From a checkpoint of a small image captioner.
Data: trained on made-up ball-and-stick molecule models, 195000 training examples, 9.5 epochs.
Rows from block 6 of the image encoder of a small image captioner, named by matrix and row number. Rows with one number belong to one neuron. Each number is 128 + 32 x the weight over its row's rms, rounded and kept within 0 to 255. All counts start at 0. Numbers have three digits each.
After each neuron's rows are labels from the 100 images, of 14848, where the neuron reaches its highest value: "strongest on" is what is common among them. Only what is clearly more common there than usual is listed. The data: made-up ball-and-stick molecule models. In brackets: how many of the 100.
# fc1: MLP up (encoder.blocks.6.mlp.fc1.weight, 768x128), inputs 0-127
# fc2: MLP down (encoder.blocks.6.mlp.fc2.weight, 128x768, transposed), outputs 0-127

fc1.721:185099124164095119168122098113104160100122068142138134100135152171135094138137092053147118148184113182151189165129117113103151087168176190160155133092127105138148152110160142097092136153088111146115189098126111105136187158039116112074177118175173185147210145107129141100112130148136139131128177117192130137144108098090141131132119088187115139161155121085111119084080116180127161126132
fc2.721:093156098085111113136148095099141072149080172053088072106141128096144171113192121157108101122141132104140111136117084089182116160099113159088169098104105186077132128124152120118129112120172139077102123094090194112111082164132122092133113099131123061137105131113123179114132127119135122068073091119153161083034154161153084109099096161087161091145072108116112158127137189084105123105140
strongest on: space-filling (99); purple ball (74); balls: three (32)

fc1.447:107079121154157109069148106120134141098178169123133116112128192093158129122180068087119139158173115103127118116169081119139127112156131140126111113127189085110106183135098133160095057152202134113151119132173091167143148171103138112164094094163122098181154166181182134135200129098189140165144143107169163092124079112142125093109120084170159095140161102153089153140109092165213139133147
fc2.447:167175120077123115122168146117114090114081091118102139117130068162136132137076206118158152101108148153150135144076163123114121114075141092162098121093109125107139115153124104080172130095070081162129147149106170100121089112186104153067177165112125150111105092092049118121085117174061079123138130152081091100154179101096080170119116168110107156145101157101137118094141151076054094146110
strongest on: yellow ball (89); space-filling (84)

fc1.525:095083117146095129072116134137196146143113155155149152075121122115128126147154141173128087122125106164141119079156092098164142134076157192095108110082116102174170140065166156080121107147156130158103120140115150116162122145137138155171065183181149125176093138119119160133130177167186151127177155161114111169166099228145101157112104131107108067150081101146144128135184118133107198071136
fc2.525:167070139142128129211126154080110143135145075111107172187169106176151151073085109108137149129188152105129175192120137205116110164173150107191138153180112144096102118163124117184101150110146104138135157127164186127085154112132163110144105124133134111150169132084149145146131139082094141105109134099135099036082180079108172123109120126156107144108143109115135129090042087122142109164112
strongest on: purple ball (65)

fc1.618:131074062140124081132097161110139108122134155183067155097187129188076154097138112094137162167160110111144096178097147125109142190093165099136077200092198155037126160106111117113101090142153125153084162118145122130090132168135147171141107169119147083114103139088123130111143139111084129152113110153137079114145114098071126143103115145088137132099081122158111210143132200149104126163121
fc2.618:163145218076138144143116136121124143155133084127157139156148122099123148170207128164165132152148087135086154097175112160155141134183089167143149081147151118147158129046131174159121185117128179163136125073133144149155113120171122143173231116170181138141109106141149106103124093081107178193149166077131132160135179169126092109151169161168122159138113164134161095152167137141117132124100
strongest on: red ball (100); space-filling (95)

fc1.372:158142093156066140102074168118143072118101110108145132137135124117143155134196168123119109151065146125109151099161136108147085128171156110188168105123164103080103144158101065132061093124150111081161102118142158103108124092126171168104103129102074108159202129155187098175180089127111126125082140157108070092147207161128120161126108146134143113134147182073114137058103173112150111097147
fc2.372:121052146159146150121162104146152144134119097118130128125136105171152111077097100134164103135077056165137111176178063109143173094120082148136077103176125120169186148088160135137143140103120109138131161109159095167158063137168059108121107150111120130104065132106117115096097191114158124139182091146164172140092139128145106144209133094157114135078183107157157123169126087171111178149074
strongest on: small balls on sticks (63); balls: eleven (27)

fc1.209:124126141130114117095161190183101104142113189134110117102141120133157144145124090139143145137138153100120099103140145098140056160153142109124129095125150079090060081119098110074118110138123104152051131139131108176224123092125069178122098118072076084144138147163145107184160146091159157118082147123109135115120142130075141111203108062151117150114096082096106100099183152103053159125162
fc2.209:128119091082173135111140150146128127098120082112194186124156128076053048159118170118165199105092091161133159135107168135153178118139106094136140184144115133178156154118110132158078141151107100085124102154135105114037081165113148135101136122143169141104118082119137125082128121158118083115134080155094081143077129082144136133138114187149134118089133097099095175169080110163187094117091
strongest on: balls and sticks (92); balls: five (27)

fc1.270:143142150161116129127080096129060179181118140074149132158138162175129134157117102159129093130139112119084118169112120096123124158091086071148134120125113109177186112098128218124121122129124119087117072108090115110076189095065098109137106175142115095102084153108168026146142089111172141174080118184138146150164162117119160157092139133135064164146140074173103123110171139151145156137129
fc2.270:129162119097115070117141147110132096116104130175105139133145122088129129125097194107156183131150127177146176175189121126115134125160137172132152146122136137092153114153133126143140168121144146168155181179199104141099110185152112198106168098140124181143167113136070200091151151130168140082173159125145131089053176116159138112191120149118217098144145188092161126154100084107145107151162
strongest on: dark backdrop (100); space-filling (96); balls: three (33)

fc1.578:101113192161091165143110085146162133146121127140138095125099165179119168147162135095155187138132141120113146107077096169115102108118043125170103181134184171069109130163135094149159176152125109153182093149100077138091101149129141105149116157115177156082175144174163105143178165080105157169084140108139108158093124165116157143196151116166086189132135141127085141134089127115165084177177
fc2.578:137093094106104084093120118120121163094161090149155137161145108099132139147099137155104120148129145159109085192218158115094153131166175126127104056113098106171136091098128127089104116124115134082102170048159128150153129102138080165117120115118063116159116061132135118127100096166144080090206084152087100083178164125133166116119097106099154127152157077102106065126126117153147172101050
strongest on: green ball (96); space-filling (95)

fc1.501:174117143083124158100178134120116153121136093102144113095087139142116133164082170144159104112150157124121142100084153155107148102157142112084154143108136113135071131092160126099152148126141111168057129106045128091176151140122109063178098098160108152039034103056097112138119127128072120157139167147147168094079071130067095060157120105084125132110154101133138097154131104098107153163113
fc2.501:111064112128145160154124113144097107150190139104056205140145094112150171101120062149146117111091144144125078090138105106165123107105046144082101139183094155096182100130126193186095130120136109111152094101171093123107102097113075165089125131089097110192158158186110175117163115134170149088142097197099141148155205120136146139092145116160143135138127127080090112133100135148147105135129
strongest on: balls: three (29)

fc1.453:109103106141117118078142125069180162100118065092122102145124153093127135108193128184093131172113134174064103136155117127183114197048134152180185156093148145211131135116126123125116099115135125147201180131114130115108121135111100106130100167180102060113082145073112186101107091089163157158152101160117140127147175183118096075122089154112135084111108120119145108104143119116150138155093
fc2.453:108124139135099072137150164156062132168144200183121158116096114137129120153084175056146152094128143117134170129102180155094165092172174138095112023164132124083132135098139085075175095181118121100080087159097171183112181067138131150120117122071128141111158125177069099153177136120108114150138157110141103142143089123108115158088128129095139168101124131131085116124115153115085131124177
strongest on: red ball (100); space-filling (98)

fc1.161:166152148138125072163093106121152146139096161084178158084183141060147145085125161152095085087168179157149174220120025150184115115137158139143116167141130100097101116130103150093151097139162149157118134102115159133118161129106156097137083115127128141142076127078136103134123050090135149167163103157100120083115115114171136177115167120186129103105104164165092091088110160133079099115141
fc2.161:073129101082105183144167198130102115133130102140135152150110141117152115172120154129084125167055084116131114095059172113163140150084148110159090092089116197135143141132149159090097088113114139077150152104059127102114103154129093164192082122186112100139122109145169150061128173160155085116123124110129106105218113156096127128135144139091153144145118153128152139174165093087165059088101
strongest on: purple ball (79)

fc1.52:107087115168135135176097161078046136140084088122131118148102147198157121117100115152088120077126170128138130130099093138116125103076148122126093084108082165134171124096178150155128085135077107148160129139131132126162173194178175141138141139145214120124137076142121155173132166167146065155161103131116177073061148102106137132122193082109098119061120163105153167145114109119144115073136
fc2.52:169130167133145157129126191153162106183131105153130137097105159114152122148159115141157149087060094086119161127160085113139160102147119152177147154163169056139106087118101131169125038090106134131105125100078111183136077120122157041130148151051046087166120138115152163098121134136111117098093180145076092146176100169101107129107122147123087098132056118141130130107093112133141098096146
strongest on: balls and sticks (91)

fc1.709:123117091125099117106102100114120165114147124141104122180112122126137070164118111059063146136138115136159117122156085102091133144079100209115188096167109156147109098094120123075151148124140169146135149070137099183090163111124099060117176096145094121084121087164122141064140146109136100151116153105072144183107134083098076093128147054187145093121156163108149063179104086116120152172136
fc2.709:138099156138138116154115103145111103125104159082159122095164103181109207128121157192152173136130161093101165114122181137098126130149125091157086144134176123074162208093103109141117144083156089109095074185136166059098114146165143147111156159145110170142192128083089094165128078151123079103071164106161083092147129102155180107099113168099076143131136125163112156162139185134106090108147
strongest on: space-filling (94)

fc1.428:107130150147106147128116155102086122189134135122062121110146099107176106074108141152163111139230205093155154174099175127133083159150162130106148094146124147116098083156143132064175106118169161164131109158146111156122164200131165131125121106160218132173086128107161130143131123102158076134118143161136109096082123154137165115136131139105180171160159204111194096142128108096106127112085
fc2.428:139132110133141096150156156120124156082107126125171161121090122147112110184180147147104221118038158142117164130122112124106140098089141111155134177144212099114169113098123132191169142082139157049084161069111062141137085162113143098113152097114120059136137150116127196088110177160108130148140124120092119069137123139149116191123132187121070110121095141134126112101111134159165081131117
strongest on: dark backdrop (85); space-filling (78)

fc1.759:073136098114124149101148111137145124156121015116238136150144158209145124141121189161107099105137105148155152157065115120104184150200123177088163109149125136115143132125140172128186131085119086224126073130075144139093131092142099157171131119108125178117116122113143132191100166086145138113166144105168140134144089132140148111131138144138148096132083147151086121105135166152101108111123
fc2.759:191116179122189144125115116119099104107162134152068146148160126105161142141090150081174174123102131111040087087146131133165114116172093140184123132120100125131099175149120124143123150146172067106166142058144139145140202167173135165111099093130088092146153174133114136150181113166117079115084107161132148122163203125069105105154162135125083125104136107081112151185130079160176157124160
strongest on: small balls on sticks (78); balls: three (70); balls: four (27)

fc1.344:092113118154085141148113133161150147072095132168160124129162145142160145141129131085089129098107151094158143123089146146077144146125112196143104137109045153140088134180158152104140098092134093087101083125111147137161162123158120127099157120097080177137146122176132127154066091058111131122163121070112089151087074148110056125076118095128131064140127061083132158127192172131162206107099
fc2.344:136107168082182138107150123081108110128142090072090144160133101138161136124134159143130138183144101173143126107138142113159075054161083104088144150183236116094122167095111105139114142136096151124168184125200091146144124093108059116136131163153169107124138130078127099112138101161134140141158123166122149128155201086110189127177147127136139131105114146131163063138043124081136085143145
strongest on: green ball (70)

fc1.65:155098075171116116141131105108040112105145173137085049134163124135141102086134189128112103067091100124111145172134078134113108168126164099070161179120133087089176114093131215163164094093159136118136160152152139161142130108161109080109174119107124124098152173150172078137156115135102171148119127145160103125121113153151175150122152169182103118057117105097113109125097112109138170190076
fc2.65:138150114140151170120131182107145158123140057111085130133112122113094136173135082113150131119135109113128106128144177128085135066122110183127011073155107171127120144099137068144168140151070121149138111089145155113077158144107121173074068174118147121173124105100113094121113098130129098087167082090124168101101151072103126153100114127095169165118203146154158099163139130163117101079204
strongest on: small balls on sticks (84)

fc1.158:141096128135169072128104153148145169122140110100143188158112100150080127116132130145106144126082211151135071113203141133174094064185169166170086135096087116109121130104026092081116129128155103068172135148141117141114125102124120056153112166115155139096121081103175072121159084134088148163144114137142079122088159110144153147119126127122175107097179176165113115127112124124149061104121
fc2.158:119146082123077193113165092095125112160145130161135079133151162109182164116090117120137091119140056125092202132067118115069138142081068131136141124164134174123128120108216129140114117114131140153079144115112145110145133141121163176129164105120121088108113178125101185130076160090148090118048106105120134125173085127095089137113153128125043139111062088101134141103137135130129212161134
strongest on: red ball (100); dark backdrop (91)

fc1.110:106097095114164176118123213126135169124027130066144126212099126175098088125152142155040152132150135090151125152137118136131163106129194122139142093129146149116158148076132129089140129124134157097126092154106108111130129114132100114148137089097166167058172132093117136104175126097097127136097140149166127108151100045121175097105058100093130126127121182155124141059148144121158171087120
fc2.110:150142151138106125084156125144142098157172112182127089094141164112162131115124122114212064148154102185093120134127129143122182136158080084107133123097078133181122141177131109191115091190100097156129098119156136103142119133124124149143098143146096065167126126148127183152102096152160111083147087061081133175084121140132133129141187125130115192083181108140114073135143060075089094119195
strongest on: balls: twelve (27)

fc1.217:107114116102122102078114077120203161143127150103150157116085167143132134159153077099162152102183121114139148112148123107183108166162122116126168140126113097110177103144097145176096092124091112102123138119123133170232134154130134124093096126179107136225135170082079121179121076212091120140124055097139115119107094132127137114153112120148109039116145168112103127173157097093088139145109
fc2.217:107064129159159121135133148182107130053126134112102136116161148159116132080105133181068132131088144131154109083124140145123113122107063139104101127111155141183132169080152103076124095133137158147123141191116153034048134101157122160111120153134102137053167120139129128031162098097150141130100192159163137114138180160152125121114146153172148141146147106103173137123132112154137122057200
strongest on: yellow ball (80)

fc1.152:127136108127117137087147119123131172119180113160103125108105137143140135108139119124150104106116097127162226084055083086142149169154100114128157085140144137152163157157067158132201138175150091137124121131117107107138129047116149127174135162032051093111134091099120119115178140138139148178090118078122104094124132096113130134142152094093151090080190158131094085101106070100065085121128
fc2.152:142137120130122153120141097148108097102085090107141185153153127125112091113118121122084094160127117102115033121158122164132119131094086169136119138094125157116100149159128112131125156115105183158182113101102139151133158137171159170112140088183192195130141090139110184131090123099088155074145087145134139153117166119118183185089062148225149099120095121142158149107089031180108114165139
strongest on: balls: three (29)

fc1.740:095155119106100117066122158152072180131116102097131203148082117128143082130131126163122145172075167144111111122176090095159145164144143111091127139069140096159141108131169109117106143139112150127069173131116143133066082088088096120186080124214150163082113086119176118101129136107146123110116161173113137158173106106093189144075116167140130140125109152095148056121161058067106145104105
fc2.740:156104189169125090163120152077124145106099124093120108118185090168145145134087124097129069147171104088201105112080116169141153095126135080191128147144095145101063124105122155136053094104195182106144048121137145159146125109084151136142142131134156069188205153117131152126149138165164177134160129133088124118122118097126168107109150138147099111151158093143143221098156154127132133107126
strongest on: small balls on sticks (69); balls: twelve (28); balls: eleven (27)

fc1.332:143096112108069108066165131166169078156078099095129137129100106193096133181052092088133104098126176144139110146157103094150116180139140113129116166077121111121099096160127103092201086114103087116170152108156167136127164180135119129079199106141076154121139177131111099137109125100080130165142137099153150186081182106142146137092195180128137150139121121112125138117120158143096123059180
fc2.332:153150154127115150163066116161092161083131208105161100106158130096162162094105095155130160174179121099145173115070154116073167073151136097145125124127198106146126153113091148072095158119158189162052117134128070147133103070125100151196110195115177095094121174148164157179135108153151060129072144129092134076133111125116149112115110124090093134122121132118108107124159108116152146154125
strongest on: small balls on sticks (71)

fc1.250:088147123134120143064203140115107151111129046175117131156159119197116138103164113090087135120206096117120150191104143126160099166134120133136105106075143143093125120141171192124124149145131134129160116072071160116175197104098144102101120183138115147119077102121113189080187138102156090174096101179075146115085129123153094136077178152151129098132100104123129152098128171089133103108157
fc2.250:146180116159108131193106135164184171118158145135135099127098163088135209157107113203175108137080166165153133107134108128093194117145163123108125145207113152138139156152100076121127129144137141104120129160211131125152128173152062151156154136158117100160165140142145114175085129189117152138132171089185146158178184138149131118120121117123128127134187139176190087168155072158151104129098
strongest on: dark backdrop (88)

fc1.599:148124191058143140130173105108173161081140104123064146138101102125161158080148150113118128130084132149156161119114111115164112141145055083122124160153139164166117083160145100048159186132145138137122084127114122056105156119116208089129139123143094186155056169125074091107144167099152147131111164122161106148122111133156128118107153140089097127066177128171131089075080086084115108168121
fc2.599:154124115187131144101077063136115115151135147156157135110176146144097132191083129168146141155147126118085085095167118104122107157125154195104094056124129114107129164087159186205143082149109083132136164110173121186122100150133094176094098149121177090143163144168127187172156075154140129095165053120140135151147103117133132143157104100167170094188127130095129170161115138168185166112115
strongest on: balls: twelve (28)

fc1.104:102133116069195123108195097115120147105122107082163088096121168105141115188156119135128108129117150110131127163123111130174114131102148146088094117069207092145109072113052131069151159113161118147155156143166127124101115121081079118100171131112083121138105161082059128170122187124166107102194139151217110112136086112096147146115120168151170117121122139121105102142114131145128120223174
fc2.104:155130149178105099113099144175154072158166119124122156146129097155082171079077142137110131123119109135104115121122138126154136161190105080138166110155063154079134126100165133200120081158101138127085104159137117163186120108201173126122085181115203087126105113123132107068175098162098113135092151091073166140111167141100084135066140142125123187086154115126170127072122092113117147078087
strongest on: green ball (93); space-filling (85)

fc1.516:123134126045094137094142136134173097055174223102136124130136084125115105146103153103177146100099153118190161139103057082168136142117084140047176084135141139087153100120166128136101131130104194143104146117101174167128152155166135132092188096097090153090138116147134091147164152077155096134103115136073145139147156084107153137112113141102117129145091144163178146128072123073171096109130
fc2.516:211141148177128136159159040179087188156126171100091086106119167116070152117117148127102177196126114109146119093162159136117095110115131112091112083150145140144096150143114155142156102104157116124121160159047116177149199152106136101173147169148182128143120160104066125160090106088133128164136098179155107122150126171152092130163128091133144154111076115076201141175159111131110147114116
strongest on: purple ball (93); space-filling (68)

fc1.764:059189111115102107138135129096137085107134105128095111113151125073153164112145151097113067095129157135153133120141148128133126139149145162125090113115135042135118118092130045129149186113154122119190111096120058111105171147089110154142137101125132157114190173062167165063156155162118128060138113177186134111106122059173106144112156114103111148102160118082122121073091138131066167152085
fc2.764:193064155114140193132125084155154107160152117107169131145120108133114090153058124130133161118215117190106118166122089150129121122156096106127146112140157138103110150160115169112126084081128151164108135160095188184081105097156129189098125087097165142168068124192116113147124107077104096107103078095119090100107132171087085137070059089128093113108113148127127108158125107112160115128196
strongest on: space-filling (93); yellow ball (74); balls: three (28)

fc1.264:121115132147129155091108156099096134111092124113093087092120185030104141167098135170142162145133158150144096142127197103151099088109187079156178165058167112130113129097180120115133118071156139084166148156134110172116041157108169134092096151106174132128109109126169151110153189109119094162091120136103102098171124164151100191137084101123098186094132126103176131147097071128126129120091
fc2.264:163120149123182082164174106165161105175171150140137136165128086193111100097147121119112133143140085092102175116192078159134178129126101201077095069162084178142103123180102116109130080158099102186086108090103165127168165127153069107154153085116120101118129174093153107152104091141138107106124124115110132132083127091106153117126160132150170051156110148116084173156096165146134153064148
strongest on: red ball (98)

fc1.108:131096085096142133105150144104082113151129139101072115130116097170099154141090088192151166077136125122101142114160187131105110131121189108131144091164175095102133150090119193158187093109121126144135158142115193094152099138092177146134098130199125134158160128143156111167127129117088137110179136135097168095090117077060166166127151163089109097116093053014128150117113080131131118110127
fc2.108:122161142163113140120089137105136099120113140155163121142168123088128103121160146040119103152116137113149112122124066114112171094134093108107103138107054185135105099126114094079096153184151118146083020151134125126146174073136089110048166122074157126116075141125120187115091126136147128126090102169159079132163129118138145099123119071199163133141125199167140154096132141129082141090179
strongest on: space-filling (82); balls: three (35)

fc1.413:082146134159187111049156181114124147100099117081173174141135179170079115124109127077144157156104143150128092128148098140083102129136094139115132137143133139135161049151173141169141156136099135092156121147085179134096138086157139146069080138090135098158085141138125136213116137166092151082149163136116119106155158137116103163162128138077088103096087164078160072114182137151073139062171
fc2.413:166132143111059141216124133185100132157149109138100134126115083117130101155182127202189137122126090093142151097163138149215150148139163137136164131154157149112104208138103154092144111143157160161120138099129062112173122154155121142184174117165135143086201123157118116115114130105188105175100119134107106131094110136144159125114155174164189125172152137165079173165130139141171116187098
strongest on: dark backdrop (96)

fc1.692:136156105101175144145149143111088131163191161125100115145185103139084116123188158088138101157137138090150127090115127148113100140187168147122135071084081134102130172153096163167203101131155121150159147137161120086111127105132197149143155127097212121166145106120194105117148154127118101099136155151229127100064141148145180164079176139160110089091125139087085105158121103090099110114093
fc2.692:101126186154086143091104176114164071147079091146162109129104105155094098129123136159136165179078117148130122176168182118148094157110152130143107148122124177154115111102131052138128150133086158094125082116140112174073110155113064150184077166156063121132129081124077116143156083161074143158123073115118114093162157163113135093097081078066105144168146124099182131140083165151108114171145
strongest on: small balls on sticks (69)

fc1.268:164092121146126141166117159092169154148120103145143122133089199088149130130116169156097106110102130141120207143134195141111101099167102138147132130088097163134163118119083109121150094125093082085144086191131059067112122133076104113073116131225133143132143140149122163108149107114138093125129094144123109168173139142194141099053130063182189155108127173144173094144167141139180134142154
fc2.268:146152133082079166105124090175105104092149101111144106101166119109121155112137119104156118118161118081156075060143125105154202122111127213141158150124161131146086133090180091103162160087165182105129187075099182153108083113140191158125155097100167086069169125112108079122169084135136127164089135149148108106121104179109101107144146175101063092169073122073128117137109119129092121130110
strongest on: green ball (97); space-filling (60)

fc1.747:135076108133139155123115131098154186153183119142154133126159189083117155072168153109092143125151188105153097100113097137158080162125117140120092189113122178106133131126115146189129146100104142129110138116079181068130130114174069113101104147101134155073126126115169108112145178201124149151097098105182092133149148053109129118080088192116121170190211088158122116167153153132138159129094
fc2.747:100167175128140128123173170154110085135057130142130115116139096143121112162134116134185131125058102141075110109118161147099179115137157089161175108165159063125150154129140074081129142168132113171171108183140126139117158159135175096131116095124165087191136165148136159141145105121144152091161200167057133100095121198142149100199128071141201146137116141090133159093110081132132098095167
strongest on: yellow ball (66); small balls on sticks (65); balls: twelve (30)

fc1.502:164188168097194126091154175125164130087157164102164116101161128102185104175089123137156095134132151166140113136116163060114115115116180115103107085110162122164125057096123134110173106106132170191146148079117159130136154051144124123114106141130163152136140122153167128118115098105090089151077115096171099143066180119164067077134079043139094154166092166129091135101113114142101128159125
fc2.502:119098156166106121179098145125131116146115134208114153143094167113114131116136156118109127149139093128173183151120098176171123123129034153104137153110148181094164204168140143081086149131133150076105115169147116141124072183079099152117159099099110122108091181100090094102134165127142126057175153163110197100187085082101146154131156192117101106085176138127096160124120096136113111095132
strongest on: purple ball (70)

fc1.151:088117122133053184087108213129164138189158135163188104147125125103165093163141068128108199135132174123132189146118133126134141136137072158148143148139103176110168111133156115108116119161089145064133135146067112130091121065059115157156066153127102140140082133153100164109093144121112096166095136161112126079180091098123168103151129151097173086078127126129069140162130070137126134124141
fc2.151:145192112115158065107132113128114081075125133137044117129145096192105164105090190132164096110124137111132109091114087117130110147142130101148086073115089092146056155107059090125172123114155087179117137097208190052135150106097134137106169091119147114089183127140146111161170110093128126102168144120135156186101170126172104146150144072136105131159154121144118109107105102074126159117105
strongest on: balls and sticks (72)

fc1.748:117148144077139099079082144145109117154113101100113130096153091124087183119116150143114081133087169139079142156106168087155163121073176158104143135145124111146146086115162105066084129165104067135176109089125113166151106154138107104048100161142150101156121141145086140099162124092122174130144143094128113171218171155109160084169129169127098149085056080114179151172160094132113152061135
fc2.748:128088123133149088106214125105126163170128164145102122169074162141116095123135122044118170122154107105184147107160128151131107082127129141101150074107135132097087170117098098136138145092125143110095151170074177111124145082159139156175098141093137130116157120107101108153115078124123103150148124148111110097030117085196076110031100146127142097122146149153099163104101126143099108205066
strongest on: red ball (99); dark backdrop (82)

fc1.306:114162103147116168063178139188101056151089117076115109123083108065152166143098135154110155121127132175111144110126166191063069142076126100184122117178074044142167094129124130167145109161172094136090082136126107139101191184139113081167120095133110165105152131164149154092129144174099121107131124084121154145129162087118154145098139105137129141136197130137153144101106119077156178130126
fc2.306:110141185126115132141069092138141107107151144157176154115224109157095130172184140159150150161169153114161142144159049131160180146163096179080170160108126156126106154105161209170163161148151193105145132124144219159162111126109152138154201111129132128130142165122133115124146160146148154121152163092163152085127085176145079135145158157129113173105125148115158115152151177165100087122103
strongest on: green ball (97); space-filling (93)

fc1.702:114110120163128080150113114141079163113105181123104144154114200070117179200141124155114077122125164163086146122106128162134120120139123224107113016037115132129097162067110118129140166079093119154070116128053160144152142135128141146117196172121147145137127142100116137119185104122126090137125097149123166151109146080172106173137153105126148165104117156116170159153121133129131164146148
fc2.702:129172073160124204115181105157171117160132115109136090120104042140201090088114139134098146136179147082165135163149121103105099098068102061123101201166116154112114136143146100134145066153145145128153149131115121171103188135169108137044098111089120182082106130184127121132095137165101192117123148105145157094110100129146153099086065078159157135148110112118128118134118123153115091120153
strongest on: purple ball (96)

fc1.310:100132100161194083099142138144147203089118104053124131104134092146135160129117096175159130155092090144174103082117121195148162095064117154141145098095086118145143114159126113100134149134084176142207129066153169146129124199123141116106120139176136141146163168094047111124077117170141066113165120135092177134094105124118158111086157134158071142115133142153076125157103103141110139091172
fc2.310:116083164082066136101146125111146016134178117128109167147156133097118122145083133130116155098137145119112135175136107085107092143139150142083090171185165165086080117130133130095117105096174062108085131129096097146149088099150111120102134132043158085107153182148167168126209145128149155106117110101180111126121125130143115154107121102148203096094131118104184137136132142105194124127057
strongest on: balls: three (29)

fc1.207:100163145108080214163117102064141175164111109105103139096152089144164145129107092096144103164111156095178110102104117128144084140144180114158069064081138125099125164161098177079093171162119117091111196126061107147102151135128155126100135143176197128095113152108114147180146105113157163107145122167120124147145088056139088143099154103099143129097085137136127168174119117114131088190068
fc2.207:162164094110106094095081122172135078106161159090175142086116121120057154129114148137107156120138134133116186114149138102093183112135141140098135127158101114116145083063181109121148127104102165149106069163147182127179088059127102136160178129073108132150153123173144113122134135111082114106125134114129134062062106194140115154157116188091121145073199121093181046122162136160109155144136
strongest on: purple ball (63)

fc1.297:130121095139140158126159139142203155120164193141159087153073138156173072171135137098093064066179174145156122132121170129130107160081114102124158157115152067119104102122135095118091108163165120105105141132094094158131144124187090135154136153169121085087148095124184118110175122111103163116164160129099101137104070104167164113108113122118095109118128083099226111160062112053154152148115
fc2.297:146123112143065171108058139160129160165120132146133095197132121123103162095097121128116099168090207110161173120132109169202153133057212057161108072141120159167121164106096104098113111166147165176116095137157144107132129131135102151103119131127136140168164154118119063124179106117151117175178089148186119112132143123139106107167151142159123120155194151097129093109170132109197158110145
strongest on: balls: twelve (30)

fc1.165:118137099158116161126072147139169139149150104150141114077134112091086147081114152117074165169169063117118191124138095149172106104142158145167097091097112121074108091079196092126178096150080172168113102135072102097129100134159108161142125207160126141155158152136145138137102138138154144106076087151093148106078150129129180154146110150119134140105173222127121145102129097082179059121099
fc2.165:085138156144155102116163154183169115111120153095122115147158150159148108183117065121160105078127146138130053159154093117156110137144139110122142151120123135141127161167074120185107096133184048103109162104155127127151168144058100085058142092072146161119151145152101109210109117105155157199131143117157103176125158140164098079114142114142105150156094036107148099132131201136136152119130
strongest on: balls and sticks (83); balls: four (33)

fc1.699:149140133157104103150129117103076048141081197124101165131130145121143113154111116175093121105183196154175120149139156143145186114165039131127083095067112119150169134161152158092154128203160128163107136150104180103150103129147115173118117123137152151109149150072139123089181162152053082091143125067078110146106114186124108118139160127103088142128129148184129124129127200127108148120168
fc2.699:111116137133096154161135104175111183161114068162189113100133120161141123096107133092145129107108096090115167120112136089172062133100185050136168155172121105078124101160117140179131169091118190126155139111089052149108112171115067056145112135134119099128123066160145114160092160119185155169131152156179163147141130110146172127143111113135168076182164127061134097134141103142102114143082
strongest on: small balls on sticks (89); dark backdrop (84)

fc1.1:070152171104093096146087138092148154109196185113128177070078125099127130105091171104081064103157120138117124156132155110136108144144122108098057034119121165151122112116120141133112169088152101133126103140059178117062176130101138095061107100099095121095146137109083128124149180154145085123144052059111069148133133108119119148181134141144129156114113119112122113101096106064109108132139
fc2.1:199100056164128084173199122162099115115094113147147087159176108100141127134153121128132178137079088105126099072139100129122118093121118130137194141119097131070107120147132159127160123152106143143102175134135089131242114165119115163141151158136102173181124131134171156148096093106075189158129171180092150073086129122130105110103126106115116046116126122142166101155114128200119150134102
strongest on: green ball (77)

fc1.477:119152190168132109123161164080151154108080159151104153104124155145167175133166137099151135109150172194084193102160148160175150113115114072145158113159142115130119114099113136142121095148129105153173121125108110082146134145037150095149138079101134125117103113110103064101125050135125107087080134160094142120131169165098171115132186094094103124112083156093193074110128223091124158097132
fc2.477:151117138087116151067143102147099104156186082155121110146117142139131066116073157136089155125153064099126123154094128111130171133151129186189080107144106111105130187143175100108133138140131122076141151129125114165111068091161095121105105144184079110153113060188101143104122157089150104127144095147149130160177106130155062170137123157163155185129189131122047167185115076146094107090118
strongest on: green ball (99); space-filling (76)